python train.py --model="image VQ-VAE" --dataset="dead-leaves pictures: piles of overlapping shapes" --train_examples=145000 --image_size=48 --crop_scale_min=1 --horizontal_flip=true --bottleneck="vq" --downsampling_factor=4 --encoder_arch="vit" --encoder_norm="layernorm" --encoder_norm_position="pre" --encoder_activation="squared_relu" --encoder_mlp_ratio=4 --encoder_head_dim=32 --encoder_fused_qkv=false --encoder_bias="all" --encoder_qk_norm=false --encoder_parallel_block=false --encoder_inner_norm=false --encoder_patch_size=[4, 4] --encoder_conv_stem=false --encoder_layers=10 --encoder_width=160 --encoder_positions="learned" --loss="l1" --latent_channels=16 --decoder_norm="groupnorm" --decoder_activation="gelu" --decoder_weight_standardization=false --decoder_widths=[48, 96, 144] --decoder_blocks_per_level=2 --decoder_block="basic" --decoder_attention=false --decoder_upsampling="transposed_conv" --codebook_size=512 --init="kaiming_normal" --residual_init="none" --optimizer="muon" --muon_scale="match_rms_adamw" --lr=0.0068 --momentum=0.95 --nesterov=true --orthogonalizer="newton_schulz_5" --adamw_lr_other_params=0.0012 --l1_shrink=0.003 --ema_decay=0.999 --steps=7800 --batch_size=192 --epochs=10.3 --lr_schedule="cosine" --final_lr_fraction=0 --warmup_steps=780 --weight_decay=0.06 --adamw_weight_decay_other_params=0
Rows from block 7 of the encoder, named by matrix and row number. Rows with one number belong to one attention dimension. Each number is 128 + 24 x the weight over the matrix's rms, rounded and kept within 0 to 255. All counts start at 0. Numbers have three digits each.
# v: attention value (encoder.blocks.7.attn.v.weight, 160x160), inputs 80-159
# proj: attention output (encoder.blocks.7.attn.proj.weight, 160x160, transposed), outputs 80-159
v.0:144112134141158125115090111097107132122168120121101130153138133118130137143139146144158098147154089146120146109164117160130149134154128144148109139134110137117152146137086142130148086123130094128090142136138119152136141159127136092140142129
proj.0:135108099104109151137143148128128102111112129132144120130113140154127096123128142135090130160097118100142072134137151093138129116120132148122118120151121141128135135135176121132115123139111131147146151116134124112114111155107136147130108140
v.1:127135126124112116140141119131168155105085163089146132116107097162160097141139120141127121125156141128138117151108136119153115134103159113122162124134143168142122106162104118110168125139166131131134089116160112180101161115150131078143145119
proj.1:133130081160155126149110112140163103149164127173115159113167121108126143100114124132123140079121125133175145119170091159121140134165136152114103121162125123110157136096123126170115075118108150129166153160112153150135146125100113119123110134
v.2:120135111099145121136126138117105140087134146127161113123127152132132102125161130130148140121121149142169129136118116133088109146119101141118076157149106157123109136126127114114157131152115081111121108131178179110130129098125092078126128175
proj.2:148129132137129139150120120106090141124124140167082133087104122121127147125095144126146119158122128097133127110106160134122106121143153116115136138088127161136168105084133113157113121126130147112154133124079127158132130130131128133096132133
v.3:117120115113143136065126124073105131163112106139144128139131098096142142119123130135146146118118119150177173110153127105174201139148129095134103112141092111134100120109131137139153170107128090141171123114177182129132139161143142153157100136
proj.3:172114170092086159171149126144127146142181151144095112126107111128133112120121141163113130138144123132129100112128073135107101123137169124116142089127151151122122151137104126128117110106126128104114100138122093133126136150096124133109160136
v.4:125101156148076132136130098137117124108103134121131138140157147114061099142152120146118140112149154122124116130131099128133141134115125143149144119137130150090089142131115134136110106165159115112110181150098106130123153130162114114139090121
proj.4:117151121129127122112117157146145128127130137131124112127195121135169133124125156152095138155092145084136138113180131121128128138141094131099105136146132134117172134131073135114155121126069124127122118098137136146113132124096122168113131152
v.5:118131119112130124151146121104138133128162104126136126142102151097119106120125114129114124134128114122091144140124106123087148150074124124145096170109146124137123110139142109140146151133076163134132131119129087099104162130096125144141133136
proj.5:112149160122068161102116123124122131129094131132143155097143154114156153113149125123145119145139129136129127118120167120136162086116117129134136097104132129139111135141157109110117096104142143105112131154149124112155130123135123120119143102
v.6:121128101123107131109118110153112133178144111117083123142143128104137159093138152125110167110119175095136094128117120125113133092124126102112128134132150143133132140063126105153156172102139111159133131141110165127119144124133143170163129133
proj.6:127133140126092116147143111115122134107146121100128128171141147124130136119150106113130145144144088152142161118165120168119132105145103143143154155122087112145102124145116143127148136147141169082114080156116118141118088136112123119109130071
v.7:148111146146141112081122160139121132126126171133135128149112121110147135123131093088094140121097131093163131092121163132133162123147073133120124109125155099131167112131159146143108124143144111138093149108079134115141122107121098138149092169
proj.7:086167129128129129134137128162111127151130109106141134090123115147138101158095156117128096147129125120154141142080135126134122114114128122129124131146134130149128136138086122157152130128110118130124156118114127124151110138194171113127165143
v.8:114137145139113147112121128142102139127107144157145087126144156124113117146157141103116109138120145131079106107130135135106118147129112130118133135108127110128122144144117115133128136127111158129107119136114114114132137129119111145099140116
proj.8:120107127136145091104119124097149132122115115111095158139099127142151137133153103153105156107122116135128130128134133117137108092117132090130152131145123132124146130131115153145129105116130115093145123136123142096137125115153121135143108153
v.9:119113141129133110093113134086151113128093157129108128134137131121118152141125123133157132121133167157123122082109116121168132178128128107131104098139120119126115157110116143138117142154159163142146144183128134112131133135112141127130113128
proj.9:117108108130134165141140132141124157126130144194095146166131098137137110112134135128118142128136118110181125115142131132130140100126164148126138130134101139143146143116085104148120145127127121120103129057105114141100145156155126104133120140
v.10:135127151141142099159128131151106126140126155129122163113177119118122147141097151175139110123149138121112120134163121169074098151134110118132125114086128131143145146158108130129150119127163149131123113149145138127123135131115152115130132144
proj.10:141155101138145117121132086134168162096107107125114103122091132146110112126136125119121159131110123121135140103121137138158147105125124130094097135117066119106132121094118108136090115138111140158128165110109152129142139093163125101128143129
v.11:137136089142107171131146140146137138114125104104129118106127142159095155166088137116097144139116131148148132147144110127094130139121173119155112152100127155141147146120127128106132129138145119099114124117144112131150117125121131122106119095
proj.11:122136155139121130121119105127120114147133095128136096135105144158145132145144113163145119108141129124078125131141131150099115134124110138112120129122132109103119104151127108117128127113129144126133151158136121119140155121107164148115152136
v.12:139136132141141145133136128134133118128114100115106159117134141148134104089154145127111128118132091137115132114120117147136129129150137128137120116115133092134097156130156114121105103104118084122137127118131130122094115126130105164140124111
proj.12:116128122143116140132135144134121145130134149139140103124109143128094120113138146139124130135135145163126107104116134106113108137114141118138127135127123157115136126109127134109143167139134142142127110121126122091166107146073166127111127131
v.13:123131163133109142127114131099084128127115121188091125126128105145105113181152110120125161113151162128134143146107133127112139141127097133121106103087156125148120156160109133108138125126140129126083144112118106132122152101168093104098135119
proj.13:124155122092078108110125139148110130159090149125163137112200129121125162145097126146094125129139125097125135121151127143130124162152114162129127163148099143146117121113133088099134132117062139129105139159126141129088149122080219128120131155
v.14:111095119154114137150121108137129112132127117102133122128107158137133134116086149113173149127091149138154142135103099155096106134117135123142128141123102122131124126119151143127121131125129155156160100117146172117133086150135144094142110148
proj.14:126128124140152125164152115110165124087149123143120095135133152144149119110155144113138071138139119138137125107125144163107102108126149141158081104155122126092135098096113150130143132121107165103119143118100078124129143114143105132134129144
v.15:152121158107109142095149120085125126133121102124132125136113105137085117129106104155119135120149095114124135138125128076149148107124127104133140138101158113164116159145129127126135098081163130151112157122155094151151135180128132117128113140
proj.15:145147107144132157114129155168120138109119161127151116125161116137152166109095113085122110126121146098131103099147131146144113148142128123136125095161137125112141127104142105127094143164096124151123111147126125126117116137086133145137140131
v.16:141126111127125119121093131135102144127110168149155103138083157134138147140168121122126126148064112148105098112113151142141136111115168117145118127120120104162097140143092158130106105130164131125118125107117094128125167106161163157126102127
proj.16:120114136119136104150124158126173128185128085141114136168125096149117123142141126131142134132127144120112126156137098132137078161129118090084103154128112134107137130128101139180125120123103134123128146122118153145125103111147094146142135166
v.17:121130138152129127147162125158133130169130106097119087071142143131145126159106122109177123136116150131094104127128078150086128105145147101133091127079129122115139126088128104119148099123129154128146111125134129109123123140127116115143139109
proj.17:134136156103107132094122116130116150090101103144120141179118156113121137099133119136109132126142089147135150119129143109127142107093106144160157117128127126140081097143105159137136144142117100132148133157145128106139125112134120149109121122
v.18:104154139147144109145132125146113128136131147143125123095133153130125144138130124117119149143132134106109092132163139122128108105162152126140145113129099124142107169114137129122115088115153144137136119107141119157156105086136112112109133113
proj.18:143099114130111117111148126118112100112114113127152122156139157142107116105131123155116101094117094156121132140159145134135130104125089156128129130127119131133123119113153133142123184128084117122153119146120144109116127135146102099154108124
v.19:116120104135127145096124109130108132163144130166121127147122134153123123139147118127105103124152160127108109104154141115114134144145126161167128133158076090146099137131142124129114106123119119142125139131102102125155146126133126160113121157
proj.19:096117129126094153143112168139143108124101148142123165159132121134107136158125165148100149160129113128129151149140113111117128127129100135096143125137130143136144130101129130125121145106103135133139097121112116112109144128127151097131145115
v.20:148143117127116128128128121137116144103120101103153129119153106127098162142102130082169126098127123141121124101131141093125110121131109104131128132103172144172153129097132159146113137093123112124130135126117143140124111144097098136143107137
proj.20:129105129151115136104149115130133108131139135111111094128133126119145105165131134151106156121131139124124130110139119146121089134122136131119156131111127109114128136169135104096163111152173124143138128144128129123136123132117156145129114143
v.21:117102129130129126133125139145117106111128119105144119135123162150113144137129138139153143130145118150108112103133113091167108112156130121149147131140129119129145136153129124112119119117133135123120135156149130138160126112138180119153126164
proj.21:130110122122095129129130102103141135099118162118131133151134124116106115132110104136089110146132133141137108130164106116117134125122138131089110165146128118093118133090144135125128118168118117148156100133130116138109104159133126128132159142
v.22:137128110127115140121139121121113090120136112117093109146136148133110153134109161112121134167139144116106080110138116113125129126152126139133108130131103140124114129118113114154130134129137125135106111154121127128130130153127146148112121128
proj.22:164118161112124120116109130117138146105115140131131124116119129141134155138134102144124098143127121099142130152140134103122084102150126140132119138134132123118159121133150166105143156143134124109119135116143115125115119132130103150159140107
v.23:105133125167116105137158098120137113154128141083134121136099143117122096130128139100138151105128135167124130139148097126116133131126107102116150117089149122104139129167140109128124145153105173125131122137120125166154131105147124125111141141
proj.23:135107108095151114141112137118119128112138133130146117127191142129155138090127115119104105108136131125133145122123134093156177123113129115134104167147128107139149136129127132151129074089136131110114115106125125125133136153146131125154099123
v.24:136147142116134136163076131130099106154138178142152106089127140139138112118087169132102098120122125131153101137123138146083131121116125089125150152124071157114123125144079136106127122161111135115146113144130146148126142097137156144130150096
proj.24:139101120140151100130164106128133102131094094121116178125079165129135144081175087122134125135124108128098126127128145125120128106120130142135119103115108136130123093132130153144126141108130165115119132147150084105172117124174103108127094134
v.25:160109144085110096108140126124146102136112141141124129134136100156125105110096103139149126111109144124128135139149155108151103048121101105146154137128130093128137129142131151102124124129141130146181130115137107130165119171147148131156101126
proj.25:117170114132152129095158157132082128103112134101161145111124118125135135135128139112117111121128110135106135111118073130122126195115169141113144104126121148128155104126088141103162165148098167113103135151105104143096161104125148143111107129
v.26:104126127145159154145123126110119120121130138120133149152151106125087120109099132100167133127118137104111166130139144177120105149162101128115120120112113164130137136161094131141128142135140120123157085131152159135149145123170135129155125070
proj.26:128117108125130133131124095125170151138114140141124109149103151116145148121110152158122117104122135176152142111103135131136128118115160159144129103117109093124107148112144103107124141101159161131126163125086108124115140132116151109126104150
v.27:074137131159127171163130149169120131169129139127124099150138153134107120125158142140111119114169134157141110126137132131138122124136114138149137096102159120124098133155097147126122154123119123126118110114114108137140153120122107086165150123
proj.27:125144117150134099114138104120160126118121097137158163146162132131115109132104111132123108130140122123121130131133114141166084083149120120111126160186162135131179155123143128141130065137119098151121144111119125107126104146089111134127126152
v.28:133134124143153070137123139150128149128105132151160161114099138145141152125113175104145145124136171119148166133097132086146123139126097139158118149128142156112102146123129136153123084125152144147171171150148110145099125109111153126110140107
proj.28:110113133140134148126124099149119133169150136155092095166167134156094143137088136149146125133103136120146091089154136165132121159138129093065139154142121125142117141117050099124123131128109171113120139078128112146128108111161112106114107159
v.29:125127131108133109106124127116094099158107109142126118168115078100123121126092142130185126099132155135137143114101113174122165147126106107142076114139163113122117189151116121132134106138162111182110105140131092120083113153124156131135136095
proj.29:149122124131072121135111118151146159102156167162135093094136151124127144138149121159103124152138140112088090166128107098147122151138143130125205146100111118168131129134079135123116124156103127128109128123133152132103127131138139155152074187
v.30:118141127144123141125124121133113133136122143122152180115154124119109145136154126130118146130131120137111101111152149149098110151130117107133118165091114130156109121161148121112087120118165118168133075120142101094077141123168103146126128158
proj.30:119127128148117149144137159122150143107139123201124091122153126121112120164134125136143133129108129119158191151146131108139106141118107144135131158137099108132147125111131133149118122126085137090121132121121140101137106139067143092106108130
v.31:160149111105115116116144125130158112128116162126072134110108121150111137134126121132106136127125134129125132118138150139166141157161140121112130113123127142141132121145120135135132121173144103090114120129132125197127124137098108134138154118
proj.31:130101135146128150143116155143154140150137117146195124140126100102137116132118132125153113128136132114136146124130119107115121108137130161108126123117143143136150139177133123126128123104111130168097160130129138124147141112118140125100125135
v.32:205124151106109201130105105120129164113149164127125104142159120127097077179104172180063129118120132133137135130098113128110096131148157149076187180161111152147118097173097080108106159133067149064123123168114099137158172151149110121079190153
proj.32:119168132132091109151129124101128096126120125122183181120090142174120127079145085125115135142138110130148068106149125106132127119121115136159080079082126116134148164124152125156162121144172096124101107087096104082104127131116126137188107091
v.33:122137138146083110136134137086109139115094110128179111125109123142154144123118102092150120131114070193129140117133164060144133047105117110111142116115154109123148131117151133128127147116177083158100117128143133106065123057095124127160106070
proj.33:153100093124196138090128134176112127162125165110084126053107081127135094147107188142145096120093190058146141136117109176081140130128148092073123154123097151104129134106129148166112123114125192090137116133160139175133164166160182142099115188
v.34:154118119149189126126130114096194130128126109148095094109150152143151174090133120121117120121065119170118161126119149106122229102129133148103152121159076121109121110128192128152182115103114181073125122169145160086101178189138104104136093129
proj.34:115063113091080136139141198141136113159156129113175138136173057115137138135146107138113178125153127121172107164116065141139096121154156116136075120158140189156116156109107111131035107146119128149124088058101114175200092047136156132153162124
v.35:168138178121078151149136134127120119078097103158141111113131108139129164081050109108116110154132122105162137132135169130106150087137161159139127110157109135133152160124167136115110080150078091112104168117066138141118162146105137118162131101
proj.35:089138131146149089107118096131135100177144181119190139144048130113120122120170106131147131113140150130150106159106111145105101161080128074159125131075128136124085146158119086160117099109198200090123113141129160120166120107178131110151144168
v.36:113120111110127192137128115139113109118117128170154104162119161115104119179171148100099155141146153155152108092130145132147090109151147139158127093134150139112185106208079095086136145071150124147107127112107124162140140133103082057154125111
proj.36:138172116112138086084096135097111091138140128115092204129140170162148134055081095133151134114076087112101122136120129094137095169120124140132158150102155129150126140116172135159158105214096123117163122146078139100132099165143138180153138121
v.37:095142128108062154129140094128130141110131121173153086072093134119128113121132160137129159130070137124161179172181160127116125134171167146099152141176169153102145107154129170143094136105143124094138139114099112148129114102115098065169096106
proj.37:155142129137218096115121181111113078149148109048122159170115137169121135122130103120129091135149137129107102107092133088101152105091142061136089096088114109141143100088179104127143151138125125138144148133115112144139163134144154191145126084
v.38:100109129137140131055119112154078082124121146116123162085115114145197132128105171103084149179062169108145119088153117112121141116172090160099128138107134154160160149130143130117140102120135116166141093151180127100082120101100138150163116142
proj.38:143184111129115133204127126131126154155066106132126088145143106075080108171141100134154112099153131145063129169134092157134152146106128107125119161195094094088111144131127126171126164101124150153102138097108136169133131138153135110094125148
v.39:125152109139109131060093129126095142106095120127065124109076127176173124072132156113143116117126134133120151118163166132095088096125158085142106075145126094158169137078150144147123121140152117141104137079089130138079113109059133144101147113
proj.39:132104109114148100151155113205148105172129163147153096147138127113098150199098123137117109130125128096132127156125102080185153116169126117097153143127097192027118138194098170157140101140157133114087177183094110152129154146190124121127177188
v.40:182114178105158110137149134125123132083117131116115095148115145143128161129145129125107148128028087116131144130109148115166181143164131136113146112125096114132127161145135158136130143123178088073087158140133136108114156124157138084158110107
proj.40:163143105130153130069143122102132111118162117098110111103117106193125094111133124178108106170215143085110155146123132166083133100087145104156133111118110159128109059105111105129156155135098163129128082129128113159176145086158141152157152159
v.41:117107139101084114136134080114107155098090120123135130123127184203126190181138050126162155127117140183115148132158086111127130097139195115130121101084170098127116126166131119078097140124156103163118153116180131110112129144102165085115089106
proj.41:138163085173153121129092148140134123128193153174128153145125067078144129132128195113130114167113125095180098130089167160132149149073108099058145152127100164151130094102122155217143092128118128106128108107113148147164112103154115163167063130
v.42:160136165124158172152101097133110113129157086139114098136151177092116118158110149112106077108145138143164144169115132138143119171127112083133057141047148172124117115143149075155117183117070137119097129144116129140132155136149171106095171107
proj.42:124132124099100065095116148155098142104135179118175155100116102132140183104125107142140146150118130103085080079122144110092135136150144116110193103187116124153131115124114130142128084150183138159145137122125120134105127121154065106129114129
v.43:111134146136125131103116122064116141144149058153105138123121087117181142136124146115199090097144164108123126043111122112123125128192123074129108137077109160117183088125129121100166131157191119185129140146089080127114101120100074098127140081
proj.43:118088110141141078129097119223114124154109165129135140139162172137096150138143107163146178153114114133127111163151114111118145128132129160098147092174146093150142163133121147129087075091101131130153148133105170154125106157171196138153100163
v.44:110113135139150085133118114182113093129117118074103147101135095208108166097182159116146175146154092152143118129113123116116102142133123148100063130134065157150136094108108119102103131119169061178054151100163189098136092097145168123128145127
proj.44:154151109138127158156130127092143197089114146200119100140148115066128087157097119117128102133118131082127167151132140147131099150114135115130185118137189092067124216122172157159150161100076147085162120142088056167129145137143114142118147179
v.45:128074098126056198135146085111187166120192086134147146115130106159107066081106129191116146108140098124148145147104151094136135130115146051106118128142132116076062157118052124142132149134090161138092119114147119144102154089153142117146159097
proj.45:127146138163109094118107156127086126117092140111097121147126121091188175121156137160121109156147169159073107120146145141120160087156123185121176112117132096139132088105206156117074118131143101081157093204092123129104102156119099144143116118
v.46:136111175147132144139114150126148144110138112153140131127198135148174137125126156136126109125120209120106124107155145109147131142129106126113105118080139134148138097123126130143155128115130075109148176118067131138105158123153102109143122094
proj.46:149152096087149070096138085139091127124165139121107119137063149129132145104138105143163152114135100121171101141116108145094106129132144123159127125147108147111109168151120098106124118162103127106147120109128130115154133145152129127137139152
v.47:144123219100123130150126121126103029124128062108146153159140111049066137133145131131093118093124173105116094106116156096112017191160131151119152069135193154203156101111134107139109144123121130158086105170179118167157155115158116111121158127
proj.47:084218068128154150112130104115079156130096203103116147090126186161141100095068112132147176183189055100093173120106126179132186110106144152196131162080127082110123119138118137119193143112150133121187144143090129100119124119086136158165099095
v.48:116129128113130149089114138114149131126180126157123143088113150094131146133121075123141042086142144117138150095149111105064173160132124134126160137107194135081135139088135160136135122159088082111130180125101140110139142096136172132135143073
proj.48:144079106166170091135125105176074143108082159100090124147132124174163137100162148158116159170129155140091105109120148127132084124108102123104128115104078126170142135163101109148079171111162156174137141141160103141103130183143115108099086146
v.49:131135150133109102103124134075105118145131134059153116128126160141108124165179133130085157102127153075154129103155100124123118124093137142168087127107158142162111129088121134085110114155151120113100137157180146134126211123135160161118150159
proj.49:127155113091116140153148163134177102112148126180131128135103118148117123126070133087154087166148099141084158138099119171147110130157130080083158142145061182110113132146136114156132136122107105094108120110097137094108065154101105128172139130
v.50:100176065122105068123102108159145124138083080097149209158107177161108142118117103166159130125110112137095108081124146200101127078089131122143082130132128132120127111164113127119114154128147099211139105133129146114147115133174159140155121107
proj.50:160128104152189153150134093108126170129138162148111108128117073094169113156089149059115100162147141116211141160126111133163117175136135127089173143102145128090117158113102143105122071122126181088132171108168139122082121164112138098045145174
v.51:082105165118125099138153093127107135092132127127117141154088121127120122120128144133160193162101133151102103142145092131142137124140090168112146171116114151171157124166073120111115093124178157063100113152121090112157102121114158123080099128
proj.51:150191120127085173150109128128128129167122142117083121081147139127098096140148139130064097132134086121163152130130151092132122112119113093131129130133134050121120116092219128154149162098098071170123100124144155153128118112158120162139145166
v.52:155103062158164114147141139140152105137151169124118101116170083164159089132127126170122121052104144130084096128124088178148069119133132132123158107140114116096133131131090102145129153172125164155155108114132087188133077138106077076143073175
proj.52:086126174085127127143164109087113112121082049120137129139085190134065147155128155089131151172140110120137154126107148068143177094131139140206086103145152132125159109138158172115154098089120146101104128150121166075110186102127166142149144057
v.53:128123148115113164119144034087134091132114114116104165105092128086138129136078159165120112102121166131145169151120159122128168109153191078110137126162109111148115141112097140076109106117139148118143170139101108145142133118129117085106073129
proj.53:112129133117138153096071211153116132116130129164145140120127113126093147128197108159115108121145122097102119140141113097125130133109088144156087089093147131134156163131163116206099111121129078115155085170101155142128135155127141156184120086
v.54:147149138208115119099147102086178095122113130092143159133125092138184141151112101155156131141113189127085114078143116095103132096165098138154097139127159132126190137121188127089169124133162170170163081114107089077093095179084122106126118113
proj.54:055110117133197085144136136187096130148166097140125152144104134111149149139143177082156141137105090134113173172121090141138143125104133102068079140085134125082105165136067127134097114136103122106115175151173217129116146111194134113134099147
v.55:128129114080153140146132133120149161088110147140114132103129149136116104170116158103133130130086106110118103110109090129142120190141171135114121139121145154058134143089138147136112111115191145041144115128123100112150131121138091094131093177
proj.55:134129168152150142099148154119108105167099130100119129150112139172103130100167129149141150098141162153120134144151147111101164097108057110136114081135074088192156081154133091081124155134101116202095151104161132137124134094113147152150121059
v.56:116127171107131133131150129085105131133138138099107108167150120100081131158159146109156062163108044139149118132129120142158148100144136124146132140156082081153142125131112158154125111123122152150124149120142170129098137148199084099155102128
proj.56:146127126163118113108142173128155155121129123143141155063136122189132098113071101128134140144116132100125123133126113106145084156128128135146167087134116155090141127124128135143147128129111087134095139087153092111201137095084120146141182136
v.57:084127117181083175133141105104121103072124116172118119107115169110146160169186114125138149137090159162079186138144125142151182105167157141048180100077188106120175106139134111092152125128158122114164137133132112123112119135100128074123099086
proj.57:177120109112200080087071126161083131159153134098148157180143086121135141115095148182136157134113136091163082093112125071096120162070147107149090138155125137135091129145156134173081110141133084166140118106089143129147134172193180144158073127
v.58:127156099098075141101140104089101131102121123112138122142101104123124183089163109163153198146143088120175156109163138098126152117144158114107139149116095125156135106189157098117111128140155120154111113190133136095133145132102158129125125188
proj.58:164140135151129120130118104158128131137160141137136161118150151133111127200085082140111113169121149135176107093109095182134145186070145173112084154085128093118109119091110110130074084117143151105135130066074125142109131130164117139142118060
v.59:122093120167112148105186136128164108144163148137164116078100127194194175078134117160124112127116115107128161118131058158079094080134120148181133138163097125129116133163128086096110140167092099110127131098108159107108119128095145115142097118
proj.59:132132138094122096164083133101119124126111070146093136140156115120104130126129116061115165131142146179154097147112187084149117185123150105107130099131118176117119117140161126176138124115118184149140137104137139149141134149139118139143178116
v.60:070084145140074097165102128167208153130169142131095144082172133125126110121107099114134129136149104172125101119117117148120132070127122111106088165107123140138074159131125145157143124154148133167102107146116149077036094140203131158104084120
proj.60:134164122107094152189138117127103227124112160146148123102148075133145118138156161122112159078073185115140142149135116143109144132132123153117128105205088108079178135143172145105086122085105084142099140071162092156184100127033147081094184199
v.61:175107161130167124146096069120202159107161160105115151161102121118152107134071158136148126102097181067096139117163107130133106138152148079152107093120138120146142134117121165185112124139170131096151110109152101124069123124147100101104107130
proj.61:090135131110129088140145202153097107142089101133122119125141157101101146167187096129136119130156152177096108157099130130132180078133065150099117136153090152110155101149115096069168131111125151142066148191129126111162121101117201128120123092
v.62:166118121144185118131138094155139086149159153136082131120135114115150134121141158054142160075157128125153145163171132143170130154111112136170110106119103130130120144140093112130158152098145177133104083138118111130142118110127130154093111165
proj.62:077140122117117129126128155104124128112108111126184133130161140153085123172113099180084138108109116119105130112096156125140124137159143102137143130161161145108140124078146142112118114142068116148144120165111162128137155110125145107149152104
v.63:173132182114094126103131100106124134089145080143129073097136126132142133083113131059150129154113143140138152124158127105138185115115140122186156072130155129094143122102178126155113096095106096078105152152137149170093131087129140097144152129
proj.63:128091140096149065091083153173131141161111146070139105135119144123140142147159133234119134087156114134125064123101153111142111130148107037075117160087079140142122108155072100141142117150133167126134103110122166113176141133131139146135107132
v.64:134147167133133118113145121131113120100101135149158105096124163133183138123157158136134138099133179124084104135129168122113172120129088086096101138113154128132151162119150131126124113138122166100111161115144128141103150108122133109138152123
proj.64:121140123122108123143123108162106165181097139095129114116118110124106140126098127098111109088127108137150161151130112116109133123150141137134108141134139117095134139171097111193147159102138123187148087104145123131136137108114109145103128150
v.65:113148109112125137125124099127177154128125176142131165133140107127140110093156151142089117150106153127139132129130127161102131151087148147144150124136133129141133164134160138078115137115194158134119118124120102128144133153160120132125127161
proj.65:151114163125113132184107163125114092146120135100123116163124138133132122109107132082140109135186119139118128140173143070140160126189128101135127069123129133131149110130097127147108133148093116097125099158126140132088108138137128125125142065
v.66:127111152134145072179128157118162125095128159120163125153147127140139129182099113129130137127129169121118142131129136096131133098084089135107151156148128141107149112100120144174169128141089119139134080133099156120130112143103125104097080163
proj.66:088123117112147116111099095127125131148096132125090107169127127111139092095133158105100116116144119144140099115107156130135141157115156139148136151128156109124127171161145131085104133117122122131113185129141109123113154134126090122130131133
v.67:143132134145105091133162194123130103142122133105098129128112140137122116128117147119165120166164134096144087142113142107147137118129085116084131129074090161076137130119092125148162139132124124203090155140233106141120159087112122111132139131
proj.67:119115175066119142096114063067126155134134122176174112096138122099111107139115118091143089073136138130112131119134152097143116099097115149187149141150129099106145139128193147083187107134160139101171078154093130143123131131129101147113128128
v.68:114167144095126146059138132143124138139128130127131109120176153129146158125146141108115131101108143131133142135109125119117131087128105121151071082134136110129118097131151142133148159130123114077150161171129167144144143123128091109133093088
proj.68:137052105147140118139139096131159161122136177130123167125105103109129144134109109131142124126089088135136139116138127116127100167146149136123136160141108134099144173116072126165144112139114127126067132063147109151156155148130139158125171157
v.69:138119127128186111129147125162152117110163085108118149109113140142130126112118117114138140099129128110128129132124134123155140087098135098127146090124073155132124110082129122134155132114145118149137144104127139119126103115154129125126113108
proj.69:142148129133100129105116141112089170101094164108119090123145134109140145150130157110112101152128147121129125136112151162121112144144106133124125137178155137141137122153105137090143120120104103142130109150119156135137132117108123122124128158
v.70:130138127097101142098120109139125146119122159125131168123116123129116089164115124142101140142078167148128126129086123136089113128158128129109101113155136080092136132131119141128144144127162147134146123125090128156140123140117096122142125087
proj.70:124076097144135081140149147094114086115133118122140095106151122128132166107127130153151134128152132124121219126163111072136137115128149117136142139120113155168127130108119135150115110123129128131101172116145133145128144154177167129145143112
v.71:137130130144147133139126146127125115137118133150182122161118138164161147164128118158111135118177148122166105111123121139136098212125146155138094152151114132093131107102085154078142128138126115140106137117127132121125145149168124087147102111
proj.71:160103136139124128147125105107130144126100116163065134117107119109116104112144142116147092154086128139122133143130129143110151087136127156100135132147128154119100167126139139125100169144122117091145154115134127119105102116125133151092148146
v.72:063132131128131145122147157150164144145126093174108127128135139124135127120112178074156149116127134136101154115135112110084116148096110086131110110136184119107108130102133101137109122103096149110096127125162120120133150118132137109146099124
proj.72:205112120129128125083096115142098152097154141119153195098142147129101183136113126141088125129093112166157114159141158111155124105157137097123142133109101136141125091129135162140118128126159121124128135142133135127139126117149108149114132112
v.73:105132120126104138124119127130135145111134119131096131096133170102123130129128113127157139114124073125177143124134144135117093067106101121143100099155138120119120140128146135086092132104148148118148091115117142156135117128158122138111136108
proj.73:147135136157132127091132127131109112133108138118151134130122126175163123144136138133129115120114138125098116136130128135114111186145141125114129147100124151128138109131149148145123101140128137130131123141091095146129141129098133128169131147
v.74:147162123084117147109154090132127130094154127123133125132128136109126159107101121129121118121114139141132103121122115134127143155068116124100121129141079129129142142133149118118078112160124140156186160141129126085100128126129147173132122091
proj.74:110111140164106161160079157114150136140090118137105117172103126147114127188161141115128133138121131143130172155149146163109133119161124166144127080103112096151125149118131145117199126122149103110082088090130125133131116119155112116128104144
v.75:078100124135098118133097117092134127131107090140110151140124127134141087187125132110165133103169139132098120115116116092139098141170108124153127150162149168146133103126093108081127153113100126137088142126125122147182148079084128130119146094
proj.75:143142140097130143121188107127117090110145137109117130095147144131147148091104130148128099125096093142127126104145153129109140116142122147137141102127158113122153137114139173153119104118153127115167129142075138128109080173186102118167100144
v.76:123103142166141139109099102118118132093130120129104113151115146140183111097135170132134123108160134137149098141082122142147116089110118132097128150178104173128149099112140118083101127111141180140128112120108120154127097136145090106127120176
proj.76:115133135112112139146120143139121158123121153143147165130109149120115131121132127127111135145100122127127090107139136128114144168117114148096125102124147086152151135094143160099128139134153096152112101176107126144124114114073176147130127101